Weights of a small sound classifier: 20000 steps.
Rows from block 4 of a small sound classifier, named by matrix and row number. Rows with one number belong to one neuron. Each number is 50 + 15 x the weight over its row's rms, rounded and kept within 0 to 99. All counts start at 0. After the name is the row's rms in percent of the matrix's.
After each neuron's rows are labels from the 100 clips, of 14976, where the neuron reaches its largest size: "top examples" is what is common among them. Only what is clearly more common there than usual is listed. The data: short made-up English sentences, spoken by a formant synthesiser in many voices.
# u: gMLP up (value half) (model.blocks.4.mixer.u.weight, 512x256), inputs 192-223
# v: gMLP up (gate half) (model.blocks.4.mixer.v.weight, 512x256), inputs 192-223
# out: gMLP down (model.blocks.4.mixer.out.weight, 256x512, transposed), outputs 192-223

u.375 089:58 43 55 38 43 65 24 66 65 48 41 03 52 36 33 64 61 58 69 83 64 24 44 54 51 41 74 66 46 71 49 52
v.375 110:38 51 64 79 75 78 50 60 60 45 42 35 90 51 45 61 26 34 55 75 45 38 57 67 39 49 45 50 86 98 50 34
out.375 056:28 48 54 28 20 21 38 36 33 63 64 15 57 52 49 35 42 43 44 40 55 31 60 48 49 61 58 23 53 38 67 64
top examples: "his"

u.444 092:56 44 55 47 39 62 30 62 67 49 39 08 54 40 32 65 60 54 69 81 64 25 48 47 52 42 75 59 54 73 45 50
v.444 107:35 48 59 74 71 71 51 60 58 40 43 37 87 53 42 56 29 31 59 78 47 44 59 64 36 50 40 48 88 95 49 33
out.444 054:32 47 48 21 30 18 35 30 29 62 59 20 55 42 47 36 41 47 49 48 52 31 60 49 55 66 51 31 57 41 53 71
top examples: "his"; "who"

u.224 097:65 36 37 29 31 58 24 54 62 57 43 18 52 23 23 46 64 59 61 76 52 34 52 57 36 41 59 63 47 88 52 64
v.224 056:47 50 59 62 56 69 36 68 65 56 29 27 75 59 37 71 50 56 56 54 71 55 38 48 59 26 86 61 63 69 61 45
out.224 066:29 44 45 41 35 42 46 34 32 64 41 32 39 07 73 60 45 54 65 49 61 30 61 33 57 49 60 41 49 43 72 57
top examples: "who"

u.19 090:42 32 77 51 47 69 31 64 84 48 44 27 32 26 40 75 64 46 70 73 84 41 25 55 65 44 72 50 39 74 52 50
v.19 139:71 79 46 71 52 64 49 46 18 48 35 73 52 68 49 54 28 30 38 35 39 57 54 35 57 69 59 47 50 32 49 48
out.19 133:28 27 49 67 50 53 52 47 52 48 54 52 41 65 44 56 50 70 54 40 84 49 42 65 39 38 38 54 42 80 55 52
top examples: intonation: flat; sentence kind: statement; /b/; "his"

u.440 095:47 40 51 35 39 46 22 65 61 46 33 22 60 48 37 48 68 45 64 80 59 37 31 57 51 52 58 44 64 92 46 48
v.440 059:52 49 58 29 37 35 41 54 61 66 46 29 54 69 51 60 49 68 46 65 67 49 32 34 70 46 78 47 52 52 48 58
out.440 084:29 54 34 67 49 40 27 56 31 66 52 45 38 79 57 66 45 61 45 34 74 48 32 42 24 33 76 61 48 44 45 59
top examples: intonation: rise then fall

u.142 088:61 44 52 39 42 62 27 65 65 49 42 03 50 35 31 61 59 57 69 82 61 24 45 55 49 39 72 60 45 71 49 50
v.142 105:45 55 60 80 73 73 50 62 53 41 47 45 70 53 43 63 30 32 52 70 51 47 51 66 38 59 43 52 83 97 49 38
out.142 059:33 42 51 21 29 26 41 33 30 67 61 18 66 53 45 43 43 46 46 49 51 29 61 48 41 54 50 30 57 44 60 69
top examples: /h/; "who"; "his"

u.460 095:65 27 35 69 77 79 35 61 53 54 41 32 68 12 46 51 70 69 49 54 56 41 39 52 31 43 65 56 51 73 85 35
v.460 059:42 41 60 13 40 69 44 33 66 40 39 30 46 55 08 58 62 51 39 58 63 61 32 31 61 45 99 64 43 69 45 64
out.460 106:42 79 60 79 32 59 13 31 75 24 24 24 45 54 27 57 44 35 51 52 62 65 39 55 64 40 57 54 39 53 41 48
top examples: /z/; number of words: 4; /w/; "was"

u.39 096:46 60 36 38 44 51 49 48 32 25 64 72 41 62 40 43 47 64 35 42 38 78 56 18 43 39 46 33 43 23 68 47
v.39 120:30 60 62 59 31 36 33 46 19 42 59 51 21 10 60 57 72 64 60 38 65 67 50 75 55 38 35 43 26 42 45 46
out.39 136:47 58 42 42 45 28 56 66 28 37 62 62 62 49 51 20 57 48 67 41 39 57 41 84 39 57 35 49 57 28 50 49
top examples: /ɝ/; intonation: rise then fall; /aʊ/; reverberation

u.473 112:58 47 55 34 27 67 32 61 75 56 49 00 42 19 18 73 56 39 72 84 66 25 35 55 53 53 69 68 46 73 47 49
v.473 096:18 49 66 75 65 65 44 71 64 51 50 29 96 56 58 47 32 37 64 66 38 50 60 53 38 39 44 31 84 86 55 33
out.473 068:47 68 48 19 34 39 31 27 74 64 30 29 72 52 51 65 27 35 48 58 36 22 60 63 29 54 43 45 61 43 62 55
top examples: /u/; "who"

u.494 093:50 51 47 40 41 63 19 75 63 34 45 19 56 33 41 54 62 44 64 71 64 42 47 46 46 56 62 44 54 83 55 44
v.494 152:52 43 70 50 72 57 52 79 43 31 61 58 48 66 62 41 51 39 57 52 46 36 51 54 48 63 44 62 53 43 24 26
out.494 091:53 40 25 31 33 25 53 43 49 67 65 24 68 71 53 21 48 61 33 46 31 35 36 54 41 66 49 33 63 66 54 56
top examples: /f/; sentence kind: request; "find"

u.159 125:74 34 46 37 38 69 40 41 67 53 67 17 40 11 19 76 43 48 48 70 45 58 14 54 58 59 51 71 33 56 42 59
v.159 110:42 72 39 36 29 38 67 51 62 53 23 49 17 80 42 56 36 36 39 55 53 29 68 49 35 63 50 51 64 43 16 46
out.159 172:35 37 40 73 55 46 74 56 41 62 57 79 33 61 71 61 65 78 42 24 75 59 24 51 34 42 66 40 35 44 62 60
top examples: /tʃ/; /ʃ/; "show"; "me"

u.174 095:59 30 39 24 27 45 23 66 63 40 49 22 48 30 27 59 71 37 67 83 45 23 46 62 38 49 47 48 35 68 36 32
v.174 075:46 71 39 59 32 54 22 42 79 68 45 28 56 37 49 52 55 71 23 45 50 50 43 14 47 37 85 41 60 60 84 72
out.174 071:67 57 29 42 51 72 54 45 57 66 58 40 35 16 66 81 37 84 70 69 38 43 29 34 17 37 57 72 27 34 44 56
top examples: /u/; /p/; voice: child-like voice; "who"

u.6 097:36 38 48 34 25 29 28 68 62 46 63 28 67 26 34 34 75 25 51 83 39 54 52 79 41 56 29 30 66 81 71 27
v.6 104:17 52 51 78 72 44 48 65 46 66 50 40 83 63 61 48 39 58 54 59 38 55 73 48 38 35 41 43 92 71 49 42
out.6 131:91 66 39 54 64 72 63 61 57 60 36 59 36 46 50 72 35 59 76 59 25 63 61 41 42 53 75 73 30 15 58 40
top examples: /b/; intonation: rise then fall

u.496 095:58 38 58 49 46 77 26 57 89 55 39 05 55 24 35 68 55 53 72 71 57 26 37 53 55 37 58 61 45 84 56 41
v.496 079:32 51 26 46 54 44 36 41 47 60 49 50 68 55 58 32 63 73 53 55 50 49 64 16 31 25 78 49 74 37 63 62
out.496 060:30 37 44 42 42 55 59 55 67 48 37 46 32 71 68 68 47 45 80 51 80 33 33 89 30 45 46 63 23 71 24 40
top examples: /z/; sentence kind: request; "please"

u.45 120:47 62 56 41 61 35 31 51 93 55 10 50 27 55 54 81 45 48 49 45 43 36 48 53 45 64 72 64 51 48 39 69
v.45 127:33 71 52 28 51 42 68 38 40 56 18 73 36 76 57 59 34 49 49 50 57 61 64 36 59 19 60 72 50 32 23 68
out.45 184:26 44 78 27 60 38 73 61 41 77 67 30 72 64 23 44 64 55 53 83 54 27 60 44 70 23 58 21 75 42 59 54
top examples: /m/

u.363 099:64 46 47 46 36 60 26 52 77 56 46 09 49 25 25 70 55 47 63 83 58 31 41 56 46 48 68 61 54 75 42 43
v.363 050:34 58 53 57 59 52 25 55 64 55 33 34 69 71 48 68 45 51 45 83 53 80 54 71 45 37 46 40 75 78 37 54
out.363 057:37 81 47 44 00 39 15 36 76 40 37 32 50 52 36 42 43 22 46 37 68 51 38 67 53 63 47 58 49 46 52 52
top examples: /tʃ/; sentence kind: request

u.62 115:54 17 43 34 31 40 36 53 65 54 64 28 71 24 41 33 60 51 50 82 40 52 33 72 54 50 34 56 56 76 62 45
v.62 090:24 72 47 68 43 44 43 48 48 63 43 58 49 48 66 48 45 59 32 34 61 64 51 17 40 33 75 36 52 58 76 62
out.62 126:73 66 32 46 55 91 65 58 69 56 48 52 42 39 41 63 49 46 70 63 36 65 55 29 41 54 52 76 40 41 62 34
top examples: /b/; /dʒ/; number of words: 9

u.228 090:60 39 52 39 33 64 25 60 78 51 45 09 51 29 29 58 56 52 70 90 57 39 34 50 49 37 73 49 49 84 48 46
v.228 076:85 53 37 68 60 81 37 47 32 64 29 32 55 54 49 45 38 62 63 47 50 25 71 38 42 54 94 85 56 44 52 58
out.228 045:25 50 43 45 17 40 31 45 65 31 42 38 36 71 51 49 38 36 53 48 96 44 38 77 51 53 49 47 32 70 41 44
top examples: /tʃ/; "who"

u.266 117:37 64 73 80 75 54 37 48 67 73 43 40 15 19 57 87 49 43 50 31 73 23 59 40 62 50 70 62 28 61 58 56
v.266 115:29 45 45 21 62 68 68 32 51 55 64 44 57 41 29 79 50 68 39 64 41 63 34 18 57 16 72 46 52 57 60 65
out.266 177:67 51 32 32 63 42 63 44 64 69 43 35 81 45 31 35 56 48 35 74 05 44 70 36 40 66 57 53 88 50 61 54
top examples: /z/; /p/; intonation: falling; sentence kind: request

u.456 102:69 35 52 49 44 78 24 51 78 50 40 21 58 14 23 66 57 50 64 73 63 29 36 53 42 45 67 60 48 73 64 49
v.456 072:81 49 36 65 61 72 38 60 25 50 30 30 52 47 43 48 47 53 65 51 49 24 70 36 33 63 93 84 48 34 51 47
out.456 065:35 45 37 49 35 49 45 42 44 48 42 55 24 30 60 68 34 43 62 24 72 58 39 87 37 64 34 66 35 44 50 59
top examples: /tʃ/; number of words: 8

u.151 092:57 36 51 45 32 61 25 63 77 52 47 12 52 18 25 60 59 50 65 85 59 40 33 47 49 38 70 52 48 84 50 50
v.151 050:68 51 42 56 65 56 37 64 23 70 35 19 39 57 45 42 42 62 60 50 57 30 60 57 32 58 92 69 47 63 27 51
out.151 047:19 46 52 54 31 43 29 51 59 31 47 34 32 54 47 44 38 30 51 35 98 45 27 73 42 59 48 40 32 58 52 40
top examples: /h/; /u/; sentence kind: question; "who"

u.51 123:41 34 58 83 46 37 37 49 39 64 46 45 37 55 39 45 63 55 52 49 87 30 34 67 53 52 46 23 43 99 41 52
v.51 123:52 81 61 45 22 48 64 33 61 19 42 71 41 67 22 37 57 31 37 50 63 71 29 46 67 52 58 63 35 41 37 65
out.51 180:61 44 43 21 51 41 24 31 72 64 42 29 75 60 35 50 23 54 35 74 26 38 61 40 52 42 55 34 75 56 57 67
top examples: voice: deep voice; intonation: rising; thin (high-pass)

u.141 117:85 61 37 50 66 77 48 51 70 27 38 51 50 64 54 61 48 42 34 39 52 52 18 51 34 88 68 68 46 56 60 45
v.141 104:29 60 48 62 69 43 61 37 35 76 32 70 50 76 78 62 35 84 49 24 58 50 62 41 62 32 61 50 54 30 61 72
out.141 170:31 82 78 32 34 24 37 60 33 54 54 53 42 54 20 31 67 38 46 82 64 58 59 43 81 42 46 33 51 21 47 54
top examples: /u/

u.297 092:56 43 56 46 46 62 24 70 65 52 40 05 54 37 32 64 59 56 69 81 62 20 47 50 53 40 70 64 50 72 48 51
v.297 103:30 48 64 76 74 62 53 65 60 44 49 45 74 56 50 57 33 26 58 67 47 41 62 70 37 52 34 43 81 85 49 24
out.297 059:32 42 51 25 33 21 29 28 36 67 58 17 61 49 49 37 42 50 35 39 53 30 58 39 49 61 57 22 59 41 61 71
top examples: "who"

u.419 117:31 47 75 60 31 49 50 36 51 30 68 55 45 58 43 45 47 52 53 47 86 68 00 49 62 42 47 38 40 52 66 57
v.419 127:64 70 55 48 43 57 54 48 34 22 34 73 26 50 46 61 47 40 46 38 63 82 26 44 69 42 64 58 17 23 35 37
out.419 173:60 61 55 14 32 26 45 39 65 55 59 27 74 40 21 35 59 37 46 86 22 44 62 42 58 54 49 23 67 38 55 50
top examples: sentence kind: statement; /b/; intonation: flat; /ʌ/

u.130 102:54 59 55 49 29 48 40 63 56 33 61 51 14 44 49 49 78 16 48 60 62 53 47 41 60 75 39 50 28 64 46 31
v.130 114:48 81 35 61 46 46 40 64 55 35 25 61 32 70 57 60 66 38 47 42 41 53 62 27 39 56 62 62 30 25 61 35
out.130 150:65 82 43 66 43 52 19 60 61 38 24 60 44 59 70 41 40 52 40 16 35 62 37 48 56 64 63 30 39 05 67 50
top examples: intonation: falling; /ɑ/

u.36 102:45 39 69 51 34 62 27 46 62 52 37 25 30 29 42 64 52 44 58 58 80 24 36 73 53 41 55 47 36 84 39 52
v.36 149:70 71 52 81 63 73 53 59 13 52 39 67 60 76 53 55 28 25 60 37 42 56 68 38 45 57 59 53 62 31 33 40
out.36 132:61 63 33 81 29 72 53 64 39 35 38 72 43 75 55 58 57 64 60 19 54 67 33 62 35 51 57 66 32 46 47 53
top examples: intonation: rise then fall; voice: deep voice

u.430 090:60 44 56 39 41 64 25 64 65 48 41 04 51 37 32 62 60 59 69 82 64 23 44 52 50 41 74 63 45 70 49 51
v.430 105:32 50 62 75 75 71 51 63 60 45 45 38 84 57 49 60 29 32 62 74 45 44 57 63 37 43 45 45 82 83 50 30
out.430 058:29 48 50 25 25 22 39 37 32 63 64 17 57 54 45 39 43 43 47 45 54 32 63 51 46 60 52 26 54 39 65 65
top examples: "his"

u.230 093:43 26 63 51 41 35 31 66 57 67 61 28 46 26 31 38 51 38 47 70 45 38 36 76 51 64 38 24 53 75 50 38
v.230 091:29 58 71 94 69 65 47 68 51 47 51 53 89 65 54 56 24 27 55 53 39 44 49 62 33 57 44 41 86 83 52 36
out.230 118:51 63 25 51 36 70 48 62 75 64 43 49 35 62 56 88 42 68 78 49 46 69 27 39 23 41 83 38 35 32 79 37
top examples: /b/; intonation: rise then fall; "every"; number of words: 9

u.187 119:65 58 74 48 61 58 49 69 49 65 38 20 64 51 24 53 48 41 61 71 44 10 57 55 61 40 68 79 50 51 55 48
v.187 106:81 70 47 50 35 57 56 41 60 26 42 60 54 72 40 46 51 32 28 39 62 57 65 31 74 65 37 55 45 43 63 52
out.187 171:40 49 46 74 60 44 37 57 48 40 52 60 42 50 76 40 57 54 53 07 65 50 39 52 34 53 46 33 43 43 52 47
top examples: /z/; intonation: falling; "needs"

u.252 103:48 32 73 52 49 55 19 46 74 65 40 21 46 22 33 73 61 57 68 62 66 04 37 53 56 44 70 51 45 82 59 46
v.252 062:33 56 42 75 69 64 41 56 27 69 34 44 53 74 59 70 42 55 67 42 52 36 95 30 24 49 59 65 74 52 35 46
out.252 124:71 72 37 59 59 64 57 47 61 60 24 53 58 78 45 72 66 41 57 48 56 41 41 58 53 53 73 72 47 52 37 58
top examples: /z/; "was"; "where"

u.306 106:51 47 36 53 57 44 18 62 65 69 53 11 61 41 34 43 59 65 54 64 40 33 63 31 27 47 67 55 85 53 73 53
v.306 066:58 61 53 21 25 52 27 40 78 46 19 45 15 55 42 62 49 50 53 61 60 53 36 57 58 58 77 84 34 49 24 69
out.306 138:48 39 28 97 63 56 65 38 54 57 32 72 18 38 65 54 51 68 39 18 66 63 49 41 41 50 69 65 27 52 71 59
top examples: /z/; intonation: rising; "was"

u.416 090:58 43 57 38 44 64 24 67 68 48 40 03 52 36 33 64 61 59 68 82 64 26 44 53 52 42 72 67 46 72 47 50
v.416 109:40 53 72 88 85 84 50 61 59 49 44 39 86 49 51 64 19 35 56 67 42 35 53 69 41 51 50 52 83 88 56 31
out.416 056:26 45 53 26 21 17 33 33 40 63 62 14 56 56 50 36 40 41 42 43 57 32 59 49 49 60 60 23 54 39 68 67
top examples: intonation: rising

u.292 109:50 27 36 35 34 57 25 49 82 54 53 11 63 33 34 49 56 65 58 82 49 36 48 49 24 42 58 49 74 83 59 50
v.292 108:68 74 40 56 23 56 44 29 37 25 36 84 35 59 45 41 49 43 27 38 54 55 55 32 54 55 44 47 37 28 57 54
out.292 087:55 66 16 49 38 41 36 63 63 53 46 44 57 59 51 42 51 51 58 52 51 68 53 50 30 37 52 55 42 29 76 42
top examples: /f/; sentence kind: request

u.168 112:74 37 47 54 52 51 19 60 40 52 47 34 91 51 26 28 61 52 46 58 46 21 84 48 42 57 40 47 68 44 47 46
v.168 070:40 44 64 60 56 64 19 78 64 49 43 34 56 45 35 41 55 52 56 64 53 43 45 44 42 46 64 55 60 60 57 41
out.168 131:50 41 33 88 74 49 59 54 75 61 51 69 26 59 70 41 42 64 29 18 63 72 18 49 34 58 67 64 49 60 67 48
top examples: voice: deep voice; intonation: falling

u.254 110:63 42 49 35 33 59 19 60 68 53 48 06 51 27 25 61 60 54 65 87 58 35 37 51 54 50 64 64 44 76 43 53
v.254 104:18 48 66 81 66 53 44 81 58 43 56 44 92 53 64 49 38 46 51 52 36 47 66 54 38 40 35 29 80 80 56 26
out.254 072:33 60 48 38 29 34 45 44 91 50 46 30 52 72 49 72 41 33 47 62 57 51 39 64 61 57 49 38 44 57 72 37
top examples: /u/; /h/; "who"; sentence kind: question

u.381 092:57 41 54 42 43 59 28 65 66 50 40 09 51 38 30 60 61 56 68 82 65 26 45 49 48 42 75 64 50 76 51 52
v.381 099:35 56 65 80 62 67 47 63 53 37 47 42 78 53 44 53 30 27 51 69 50 47 50 55 40 58 43 48 84 90 50 36
out.381 060:33 46 50 21 31 22 27 31 26 62 64 23 59 44 48 41 49 45 43 54 54 26 60 48 40 53 53 31 56 39 62 70
top examples: intonation: rising

u.121 098:66 39 54 41 41 58 21 66 76 47 43 16 54 28 29 64 61 41 54 67 58 34 36 46 53 46 71 59 43 76 48 44
v.121 119:70 51 51 50 26 41 25 41 48 42 57 61 32 45 33 35 50 46 27 39 51 57 31 38 64 69 51 36 34 29 65 60
out.121 064:37 44 46 43 41 49 41 41 67 54 61 26 37 55 42 49 32 44 59 68 73 51 22 71 36 55 50 43 36 53 60 25
top examples: /ɝ/; /tʃ/; intonation: rising; number of words: 8

u.55 098:44 42 44 43 41 58 23 39 91 44 46 30 59 20 46 41 52 44 58 82 60 62 22 80 43 42 48 40 63 75 74 37
v.55 075:40 40 76 54 43 34 44 58 37 47 47 39 53 50 27 59 54 27 44 46 74 45 35 46 72 53 49 38 49 51 44 43
out.55 113:82 23 38 44 83 41 58 81 56 58 59 68 35 50 62 34 64 70 44 61 28 47 45 50 25 64 57 63 50 42 48 39
top examples: /ɝ/; reverberation; intonation: rise then fall; intonation: falling

u.394 114:60 44 33 57 66 60 23 62 60 67 40 14 62 39 44 55 61 54 57 65 43 24 57 34 42 48 67 57 76 72 69 40
v.394 067:47 51 55 63 47 62 20 69 63 63 37 10 79 38 30 67 51 49 55 75 63 43 59 54 46 30 59 44 67 89 55 50
out.394 135:51 39 26 80 59 60 48 49 68 52 33 67 26 49 49 50 56 63 34 29 43 60 60 29 36 55 77 66 32 42 75 51
top examples: /z/; "was"

u.103 095:71 56 81 27 55 56 49 70 62 66 51 04 61 35 19 73 58 31 50 88 34 37 48 50 70 57 58 75 43 54 50 47
v.103 101:83 55 41 47 28 59 54 28 51 23 44 70 37 64 41 52 38 44 31 42 54 50 64 38 58 54 45 45 34 35 56 67
out.103 112:31 42 41 62 62 38 44 56 48 22 49 48 38 57 60 47 62 63 62 33 79 70 56 38 16 18 43 60 40 22 67 47
top examples: sentence kind: statement

u.417 094:55 39 51 45 37 57 29 63 78 47 54 07 45 32 31 63 63 48 67 74 69 36 37 63 46 53 54 50 48 78 41 47
v.417 153:76 81 46 78 60 72 54 45 19 48 26 72 58 73 53 53 35 34 40 30 39 57 58 32 54 69 60 57 53 31 41 51
out.417 064:22 33 51 69 45 52 44 54 23 39 67 38 53 75 39 51 45 42 62 60 72 41 48 61 29 26 38 69 45 53 28 47
top examples: intonation: flat; /ɝ/; /b/; number of words: 8

u.439 099:44 35 29 58 36 63 21 41 55 29 55 35 59 34 38 38 65 63 44 48 73 61 53 49 49 32 50 46 44 60 59 42
v.439 071:75 38 54 51 47 90 24 39 84 42 47 29 47 27 20 61 62 68 42 60 69 45 55 40 50 43 71 68 37 56 68 57
out.439 125:38 67 80 60 40 34 19 60 68 34 66 54 60 61 49 40 59 25 47 43 51 83 47 51 74 55 45 36 54 33 39 52
top examples: /ɝ/

u.147 110:31 18 62 22 30 38 38 58 68 62 75 23 63 48 30 34 56 71 69 90 41 59 40 57 43 37 44 28 68 58 54 62
v.147 130:66 65 47 57 53 62 43 49 31 56 22 64 55 62 58 62 40 45 50 35 46 53 58 36 55 57 78 67 46 29 49 54
out.147 118:53 59 28 57 53 50 51 78 52 41 58 56 15 51 67 58 71 64 43 28 70 52 38 23 23 61 79 49 27 30 64 45
top examples: intonation: flat

u.125 084:67 26 49 55 49 71 41 70 62 51 50 15 57 24 08 61 58 36 69 84 53 27 40 75 53 49 54 50 48 69 55 43
v.125 115:74 68 58 50 32 46 26 52 38 27 55 65 40 56 32 35 39 30 25 39 47 51 34 40 64 70 53 39 44 35 55 47
out.125 092:30 36 37 85 48 57 53 49 27 34 59 70 12 50 36 56 66 67 59 49 83 77 52 39 31 34 44 76 28 57 75 31
top examples: voice: deep voice

u.403 108:63 44 44 42 28 55 25 62 56 47 40 17 60 40 29 62 62 47 69 75 63 38 50 43 49 45 58 60 53 65 51 51
v.403 151:47 42 63 54 72 59 50 82 45 38 61 49 51 65 61 41 52 45 72 56 45 32 59 49 36 61 47 58 58 38 29 23
out.403 098:42 12 42 37 65 43 57 37 30 68 60 31 63 49 50 42 41 66 55 49 48 18 57 54 37 41 45 39 55 59 47 57
top examples: intonation: rising

u.421 102:63 35 48 47 29 50 29 61 68 54 53 25 49 17 19 46 56 40 72 87 54 40 31 58 45 39 67 52 45 84 52 42
v.421 057:67 33 40 38 61 53 60 59 58 56 31 26 39 54 44 65 70 41 69 72 67 27 37 64 47 57 70 87 42 59 35 34
out.421 067:41 59 53 31 27 19 35 62 53 53 47 46 19 46 68 70 62 46 58 35 71 44 50 29 58 62 44 52 28 28 18 28
top examples: /u/; "who"

u.10 106:61 28 32 57 36 60 49 49 41 48 61 40 29 24 24 50 65 61 54 54 55 53 40 45 37 26 53 47 36 53 39 55
v.10 080:30 52 71 81 73 82 51 66 53 45 47 44 72 65 50 62 31 34 59 59 53 49 60 65 35 53 57 51 77 77 50 35
out.10 113:70 70 42 80 56 68 33 50 55 08 39 73 37 47 74 54 51 37 58 32 41 93 45 48 42 62 48 63 38 42 44 49
top examples: /h/; /u/; "who"; sentence kind: question

u.474 088:61 44 53 39 40 62 26 61 69 50 43 03 50 33 32 58 56 57 69 86 62 29 41 55 49 41 74 60 45 77 49 51
v.474 087:43 54 74 78 67 67 42 57 55 39 53 56 59 54 49 61 31 32 48 64 43 51 44 72 46 64 37 56 71 83 45 44
out.474 053:30 49 54 22 25 19 36 28 30 61 61 23 61 58 46 37 43 43 37 49 61 33 56 51 40 56 51 30 54 49 58 71
top examples: "his"

u.105 099:50 26 45 52 38 47 26 50 54 43 52 29 72 49 29 43 67 43 56 88 64 39 51 71 47 56 39 45 60 88 63 41
v.105 114:66 59 53 58 28 50 18 37 53 29 50 61 45 46 35 39 48 45 31 44 58 57 34 38 61 59 55 39 39 40 61 55
out.105 091:70 65 53 60 51 69 31 44 63 54 51 31 50 49 27 70 38 49 58 67 37 56 57 56 50 34 69 69 46 56 52 37
top examples: voice: deep voice

u.437 093:62 31 39 25 30 57 35 49 86 59 53 09 49 19 26 52 54 59 65 86 50 48 27 48 37 33 77 46 42 75 55 57
v.437 074:78 48 42 70 47 73 31 53 33 66 32 35 56 51 52 47 32 66 67 53 54 28 68 33 44 55 93 88 55 33 55 60
out.437 058:29 45 43 78 53 46 44 60 69 35 45 57 32 84 72 49 39 55 54 29 99 41 27 71 39 56 44 61 40 73 30 39
top examples: /u/; sentence kind: question; "who"

u.398 086:48 61 67 46 44 62 31 59 73 45 53 31 53 27 41 42 53 51 57 67 45 19 46 75 45 53 53 38 52 93 70 30
v.398 056:39 35 63 50 57 42 18 47 72 83 35 14 72 44 33 31 46 73 33 68 59 25 69 48 44 30 63 58 83 56 48 56
out.398 068:30 56 47 56 54 46 43 40 60 61 51 59 53 99 37 53 57 55 38 36 81 44 46 69 63 55 55 69 66 53 24 55
top examples: voice: deep voice; intonation: falling

u.424 098:41 42 40 69 77 56 44 39 46 69 34 27 39 21 48 63 51 73 56 58 75 50 64 48 40 33 64 44 51 58 35 58
v.424 062:92 49 32 61 47 78 49 31 71 50 26 27 48 31 37 81 47 50 44 53 69 71 45 32 66 47 71 84 53 57 51 66
out.424 135:44 93 57 78 19 60 28 72 63 24 45 53 33 48 52 43 56 36 44 26 65 75 31 46 59 64 61 59 37 34 41 45
top examples: intonation: flat

u.427 091:57 46 56 43 43 60 26 64 67 45 41 06 51 42 33 63 61 56 69 83 62 25 46 53 53 41 73 61 49 74 45 51
v.427 100:36 57 65 82 63 73 52 66 53 42 45 37 85 50 42 55 33 29 51 68 50 49 53 55 41 51 44 46 84 91 50 35
out.427 055:29 50 55 24 23 15 40 34 33 66 61 17 59 61 45 37 43 43 48 45 51 36 58 50 57 60 53 27 53 37 55 72
top examples: "who"

u.312 112:67 52 53 54 47 51 25 75 59 17 54 45 55 50 49 48 48 21 33 66 35 45 34 75 62 81 29 47 60 63 52 21
v.312 133:28 80 51 40 41 24 57 44 23 38 36 74 37 66 55 42 58 42 39 34 54 47 73 33 68 33 40 50 33 18 41 49
out.312 178:64 83 35 32 25 18 41 48 36 42 54 55 44 51 62 26 57 54 35 40 34 57 45 44 65 86 54 25 35 01 66 62
top examples: sentence kind: statement; /d/; intonation: rise then fall; reverberation